config.yaml
hidden_act: "quick_gelu"
fused_qkv: true
qk_norm: true
patch_size: [4, 4]
positions: "relative_bias"
batch_size: 128
Rows from block 2, named by matrix and row number. Rows with one number belong to one neuron. Each number is 500 + 25 x the weight over its row's rms, rounded and kept within 0 to 999. All counts start at 0. Numbers have three digits each. After the name is the row's rms in percent of the matrix's.
# fc1: MLP up (model.blocks.2.mlp.fc1.weight, 1152x192), inputs 0-191
# fc2: MLP down (model.blocks.2.mlp.fc2.weight, 192x1152, transposed), outputs 0-191
fc1.1032 070:486510520507460455487502499497431528538490564527511495492504486514511443531511500513479507497503500480472537539496482574494497528487495470481503516468505484549476521511484527541501498518538488492532520525512487485484489489572506471537502472524528478502489481490505450504547495520495516557471532492496493496515501472475500498503479473542497500547497487497510503484489516463526582509521511490482520507526498494506521467475532483477486544518490507507503513560513484480500539454515502506535466481525486503538496517488515525480483430486507518501503475505488490464502508506454483519
fc1.1033 128:473509496496447510524534514507503519511510528480465511503478467485500504506495500544466523498465505450468508493504557528490512505451546456504495530521515477481515500504481498489476502452487499492480492467472480457511494499506510489527456524449526497498519500470486521507528518522491531532489528504508508482542571524512532491483512487507507491488490448492516507524511482473491534485513504461553472494532505503489491495462478500506499460458493503492454454546503540534538462507519464499477521489478459479542482520484526458477530452516501440475496475513472519510519528460513526475
fc1.1034 075:486506527504465446511486503506459532517494528548485489496519479505514453537507515562497466497490506462483547526527517547517474528530485478470511508480497498533499527501471520498492519494535492492549501533530467520514480491557480476521517477537552473500507478509490453485527513520496476534465505480473504505520545490473507491515470484532496483530491498501503517462499499495496561522500501484513502485536500483519524481455527495488491546540522497471484491545509483503497545453492503503516479460544457485515511512473513550471469454509495492505504468513495517474457477526447473514
fc1.1035 101:508511512508438441503489500498468549530494547485486500503512480499492480546528483531439534494461488445467525521508518541498496508483500470503504491481507461532512527497491497487458506497496507486490512500487464491498450485540513486540508495521544491527477500479498486509547482496509504565466553494495498486517523504492506501494499474509488497525509470489504499504498500481489565475503496481526492504522518502488493472433481494500504537513513503519487486569496479491485502475524478521479451449483440485557496512494499481474516426519501484485496461498482500477489512491432504497
fc1.1036 090:480520472498454475496505492492505476498497527445480499511512479505481483517462490598489558472479491477483504483508588515495506483510499495499514508514509501511521471496488511517458484454464513504494491500464511485491451511494526517491468513497493478510518497482494485527518472506512515497499500512517509518493601498477503507503476480513497504493496479497507502494504497465519525459491497490590474498510502473468479485494458496479507499466506513506467430532514503489508479494512499496455491453471482465507494491498511474471528467507503406482504455503496479509509494459490510495
fc1.1037 104:495514534501458453487510479506431534527495557514510498499492483515497466539540500539442523485483509461479533523510498562497500511483492474483495495466512475536480518507483506505465511521517492484510514510506480480495469483544518452550516469532540475509463505490502459519537479504497506567485544496482488500507515477487484481512491487512511483528487468482522506499474502476507573508507486481499482510529506472498492484447505490485486540504498501498510520561507480490497522461525483524500457460512476509560491511494511514451486432485512509505499477490476489472495493512441493509
fc1.1038 110:482492520504457516516497497502502505553488477513500488488492504519526514495541529530520504529525496498511485514509531488498478489525510522471509503499505512522496539499486492441530497489516491481532538491543505516516494505535486494482506490506480516520435506535490489527490562541496478479496469492501490462516552476527495457505468452504483488499530543480515573533481520519542528536507506523536544496528504538545524467499527485466472494510547484476477478475515503495496551492511479494487518467539515498481490526464496529520448520493480472510511474488512512458486465572500447525
fc1.1039 106:488502503492478525518521494496513534491514504525474499501493484541514562522548499508480454498488496493498542497526505508501464454507543489495504504507507477482512506504488511481476539480496518497503485455562473515502508481531454462494476518464515566507456499542515492539530524537493493519484520478491501459521492497542525478520482478511461494514445499456505501529512489483469501525484502479492493495539504544506501487495492493525488466507481511437495501508497519472527539511536472530554502493563528488526471505476522567470454488503483502506500503502494506517422458525526500491
fc1.1040 089:471512474493463482517525519503502474503521478458493509499474487488478492506499494575479546487463497475512486465500582529499504505513511500499498499524497489495509477492493530522478473463473506495473484495479511498487448507463528493485467514486452494497513502491477492501490454485512497502490496515508517514504623503481494518497507507484483477485495501509500534500526490506449499474493490499595467481459496498458488504499459501521518483483513528522473432502502541492520485508523507518496522481454493487488492493511510454467525498512492422495488472507505514491494487481516557497
fc1.1041 110:501485481505511525504501502508513497427542488511501495508496504526480529493496493503474517446475508482477526459523517461525508448530506496528499490506501512469546456487486519543468535504464490523456451510486522523504512473460517499481491549498520526514524486520506480538486504494507502492504482494514511494534525537531495528512552510497504494499437490489514498480544503504456450487498500505527454474507493481464482516501447523553519480481476523458494495475514513488487481522471488539514518483501489498490515453520481523436493514526480480478489542497513528576479468467526518460
fc1.1042 048:499530497502505501516485484494474507464511528496498485530508497513538509514525606530504466457511520480491548482493492536508506510490491481444487495475493476519495471490479531533516530496459484501463469500503463506493520491513455444514500473500534525514499474506490456504512481503509483521462511479467527485508518500494516521505506480506488483517442489495482598480514498504476524503514499466485489522494490500518583502500484481527499512489484472470469521516481486486493501464515484514595500485500528510527468504503508494449511471544505504502489536501526488500492496478473534469
fc1.1043 112:516485512485493519508511511514489526493504506526492501504485480555510557523565489503471495466483501480509523483525495506509466435509528480501506484509502477475514510483486506505471539512505498492505493466550484529493467480536489481505496514494517534521474498537484494547511521510522472511476510493501501472529494520549512502506520471494486493515434505447550493494523492462492506516507505483497475502527507488516483508479480503526475487514487515437509509504498521452508527523521473549546520506560545491522466477454520564468427501515491514497495498490494501526431432521519493492
fc1.1044 159:537495516500462477480468502503496492512487532523523493497542504553510488541548498496482486472468520476496548516522480516493459488519482498497513455445503493525473516512503494526453500527508503491513505533550496520498457481551492480505544500556571510528473495516491482504521523544486491524498512499466486499530494501510476481501511483517490502525465481494527501468497489487508534519524502507485462507558502499525492492495493483483473559529494485449523529525509455478473526482512489541516468489554497525525495507500554546462458470503499523510497481507492494503454449514443494500
fc1.1045 114:507504511492457463486477483511466492528483540534515495489529507531534467514534505508485478497490518491513529527524484551489453514509474489468491474458496496526491531497497501511480492530521496484519511537556492512488460506551495487513539477545549486495470502532505474484515518545484503529497516507441473512518507489501472474525483483526500495510451489507533507483485499503506535525519502505489497506544492499532503492508513465482465558536494475461525528535491456494478546482508507530522490488552492521523513526510549552465455451491511524517498467496498501502450464518435492518
fc1.1046 122:529498520514436487480475498492508508531481512521524500497531515515486471500536474535483559511503491472507504520549544511476453489522470523488494462484509516511472522521510504500484500494530504476537531519526525508500456485545564488479564472521519459496465492523517509516494515544482493515520509518466476504513578485490479472485486492498512520510495517496512526515487502526499497522488498523569517504542487496502469494512524500468487538529501525477511458522498480487498537492515491510432495479520463496512520510507518535485468499481509473520513444495510495457439460527472477537
fc1.1047 113:522503524488466460487499506506474509511484526538514505492512490564505473523541511514477498490483505447515546503544490528495447498512490503501503463441504483549486529497498490508481510518507509488517502530552485507510441485548492486521543485549526495508453505528502470516524531524491496529481518491472492491531506496500493472518504479511499489520437509486513520488500500503483533525510506497500489508529499516512507478497506485503475568544483490442514525532499469474498536462501494545509486461538499507511520525490521549447464479500509521513495476499509493500459456549421496507
fc1.1048 110:509502504511411493512488511494498516516491504511505497507532482486501495510508480568484537492469503469460538549550564514497496503479492478480498492490498486515500492504479497484463475487534495508520513510483493477498480486533531481480512496499558471487523496482491496516517525530507509519483533481471502501537611506481517512482511499501489483520473442485521505497513517509468523495507507480568472482566493510489475478491522510489477506474515510475469449543488496512483471487492482517451488496518442494520529518482518497485500484513475444485495450485495510475467495458480511525
fc2.1032 073:519496472515482470521477513526502519483522500453493498552489474519476543478513564533493496465488500508504510488504496476527490492488510494488493487494503495482575471488473527514490535511466514519439448478461505495501537464479460492501485562489471488487537520498483500521485472453497490504488509523497558491489528557510504521479501506478481505516480483470499549489525509519475505456507507488513495495474495495474559538482461528541532495498489506483486499480494492507491433495487500517515472498458517489501510466520487446480542526554495490441481520504495480548491505479488527469
fc2.1033 114:498522483524464500521473568554498481466529480507486465514515466482499522460486542576503510493545482520497505481486495473529484494513472472474507478462490500506506469477446511509513485493499537540483473499540490525490507474454449512507496514508507524469492550541474491517470472515507466515474516487480506513467558478505500521504495486528492480509500507516468535482497539498508469493469517463510521532457465527498560472441506459491524497491491535512489495522459474502484485487486494483507491495495538504492505483530493490504497508482463494506450549567488476514516486504495468490
fc2.1034 057:486501463492543529487519489487467491480473505459504532532452512508450518499508504478542533506482481533489480507482473510512508484471514486480490517531514486451573480465512531505496508496470494516469455475465518462498500505507504488486454535445485491492513504481490502488467470475497524494500518498500538493503564549475492513474509507505483498482454488466501506528524491514499479472522519507545482490486488495445496510540489558542500436486531528497501493484503548495518461520498527503483543509463523502511435507530506465478515514550505506467503524477482502534498489495538522471
fc2.1035 079:492498494444522518503511542547503485484441467487501518530488482495487512502488545514520494512505492531516490486470502479539529504509522496438514519560485529444541483485530512518532480496515512514501483487503532512486468500490474515472469522457493523481502541519477519492467511500485497461516480503498493499486596514502513516508527513513496524488494526486499539505524534508512473501527498489544522491464482517500545524478530493492451466478548516506499487463502545528518482542490517509478541550472542481460464486508498459516534527517477492508497495545479467515505516502539518489
fc2.1036 085:500516493501468481547492564552505490501494499501465480514500431512483500497483528538486497493512485495520507463470498508510517518478497470444474500491526503495520487477508497516507504481499562504505497496489478488535452502491455503536506511489510513497471565507486526519500473527538508543454541494514486522496589514503540520504524505518517474489496510504480478489507544479526488487484532441544519549477498525503538480454502451499489498481519506513478469540440492510496493487487501500518500526503526477507510471515475478509499472508503470503470504567474448500525534502484481493
fc2.1037 087:499499481493494501520506543542505491479495484470483510539484478495445517506490534542508526488500456521518496483489512490537523495481521503473501509530502496459572468481493524500503511481484533526463456483459512489500474478485491499491462549466480499472530545483453504497484475472494499501508506514493539498465600537494515518470500504498491509496489484491500532503511542521501494463493501479551507517488498495448519515498483542514509459484522554495475466491486531515511444510475499495496512509457504471492485471513496448506546516539491470462475486536480460533482507476516533484
fc2.1038 122:495512492524480493462520518488517502502533507482499480518507468503419472499491492481521621497504411489503491524483504503505502514491478514551485517496512495526524504475537500502494499452495552499482485531478508495526450501505508517498485504518481475512501508477499506501517486480502499512500511495496522534488525536474511516495493507488506499494502510493478544488522546508492478483517526473553516521481490520411456513531488558525554512502507574508484464495479504516504464478476543481482480509473483487491496496508488479513523502525506484479489463543507456492497517504492524503
fc2.1039 098:536481496463489508505508509504551543541428498529498494532506512569525539509519464478468470508503547486486539506507487458478501430509530514480499509527490496469482485518519464478484530498501482480551532473486480512505506508505496463509510510495514525487493499492488517548494521542485481500510490496527464476540496522548509491515581514480467515483481520448484433513541503498501477529499490514474472488538501495524467511513499522504442483485538508464514514492501517490519543517521477522539523505540485517492501478491497538512449510497517512522475495506511506496470462506508499507
fc2.1040 091:509509533470431487547472549529479520508482536498464466478523447509498516507506550558456521477489484475466507507513511512490482502479499481471460497475525494508504517475479471495501521453510523478488496490497471495517489456516485495537514497516534505526487545495504502539528511517539515551456538512515476502529531505514543512488519502493524456521476489476505576485498516468506524502525545454491510525505500524523538470441509431505479504479512509495460480529470455522475498483505495494510480514516490477510509500475469503491491457496502478490492497553486476502516501523494476509
fc2.1041 112:482502512397510516515512502502514496515400502523514515479488515495555523518516523506525439533510532530501480503455493497492508522493517501427493528533510502466471508491496487492527485522535483499542528498503505488498519524504472517495487471489523511500476493495502499474494503524492507491516500487498440500480535460496488505514503502516524505472535517513484515523490488504521501512503498520505531488490488509567539488503543452473407493510559435534520517495508527527524534516513480474489514532515517508502498517513507503518493496453501508528497516490489518465523522499508479527
fc2.1042 036:506485512436484449569468475479480492500415498502484518472524500458484487482480484550511514494511485515522482525500542513507517537496503511476519494466486525501465520530484492516536520474515468492508512510486533492490493499497517538484531464497509491516526472502561499496479519478474518454523470513501470493473548462496516534531440473507539523507502488527512503475467458500518544472507480502517528458513468512505488497477521482465463515532527509508464490471556478520482488490472523458505495510487492497484516489509497467532542508477510486494555474470524540488518520501492509529
fc2.1043 115:536486488458490519507492515507559525533439488530494513508489492575532534509524506484465459506489526480482547498530484485488493443491537501490470498514520481450481476512516447478492503501501502489548524471505477501499505498495488486515495509489486534476495510497492515557506507548509498508489510487520475478556482527529509480478566518491479500495465536432454494522538507483498473549477512495467467505519499508529499503510508501501433484479517500458511511506477513512521527532511482526534541501555490499490504500490479551513436495502499511515487493514503507494475462490514483509
fc2.1044 155:537483509466468480532468522507463494532451534491469501504505469527519511519502532531463480489462503470474530516520528530476469462497519491463497485481505476503486512483472486505474505485494526479524525483500460489529490475535491474535532506521530508520470520496484485543536528518529503550465533512541491471518555513508513463499522475525476470525479485462531515499497520463536540507557508469523462533528543478527544471467481493481462512498510490470468476548467486476485528495527474550509493481527505473524508526468517509499470463502493460510472496526481493511505476522479491495
fc2.1045 115:532472519473455478535467531513459497526459528470471493527497472537508530514509537556467485461474495476464527505505523513478477458506510482452499477474501471496493482471457485497477526490472517468506532492489482504522508448522486477521528526515525512513482518499483474553525506514525486546471532507526490483503571518525504466487514487507480468520484490452522522496523522473520526506554515478542468530523540492530539480459462494504459510496510498480471479537476484494486514497526472537511474477526513476538487506486507511482472473517500462515476504524465486511500471517470492482
fc2.1046 168:511500511512460491507509549549481510514516518477463491506473439516458511489504509509478561474497444474499520483486526497493506500465500485496461505505533478519509501462512481499489518456494568474479494495481477481533453481510474484528508500506495505517498553486463503525522486494527511529461529499516499498496551526514545483463500495478517470500484512470499554502505555471500507480515544443557514544494517502457492493470482528528529504494516531493453460519451492524511481490502497500512486505482511462519500506490500474491516482518519464485471464557484438489486514510508518508
fc2.1047 104:506477502490470497542496529518450515518483530461461520520469453528504519494504539549478500489481484485465500497487534527469490471487510475481482512495523457496510487452461504485495508486485532483492506468488464486530512480521494478519495515491514504512482532484485474522535508491542510553460549481533506467501577524505518491479520489518489461493492490456506533513510532464515528488543527465551485549501540504508547469457479516502485490467499504482466467547459508499516500500539462528493490477498511469536467522487518486497502469515497452491465516540464477500512490517496500484
fc2.1048 108:497516501508457488511496561559495497484523492474484483518485464493482489507474555536480534488511473493516490469467519499508533528476495484504478491485539502514529499466510515513518504470497549509467464507497490477525501486474428513518489519511481507488494561494476520514503478479522515512470520493510514522491559512480515503480490501494522475511495528497474564485498547483513497466514529454538522527447493504478547500468494491498519501452495516520482470514461472544497458493499517497504486518444531481489488499512477448509542483490497471479481524571480449496523533517495518470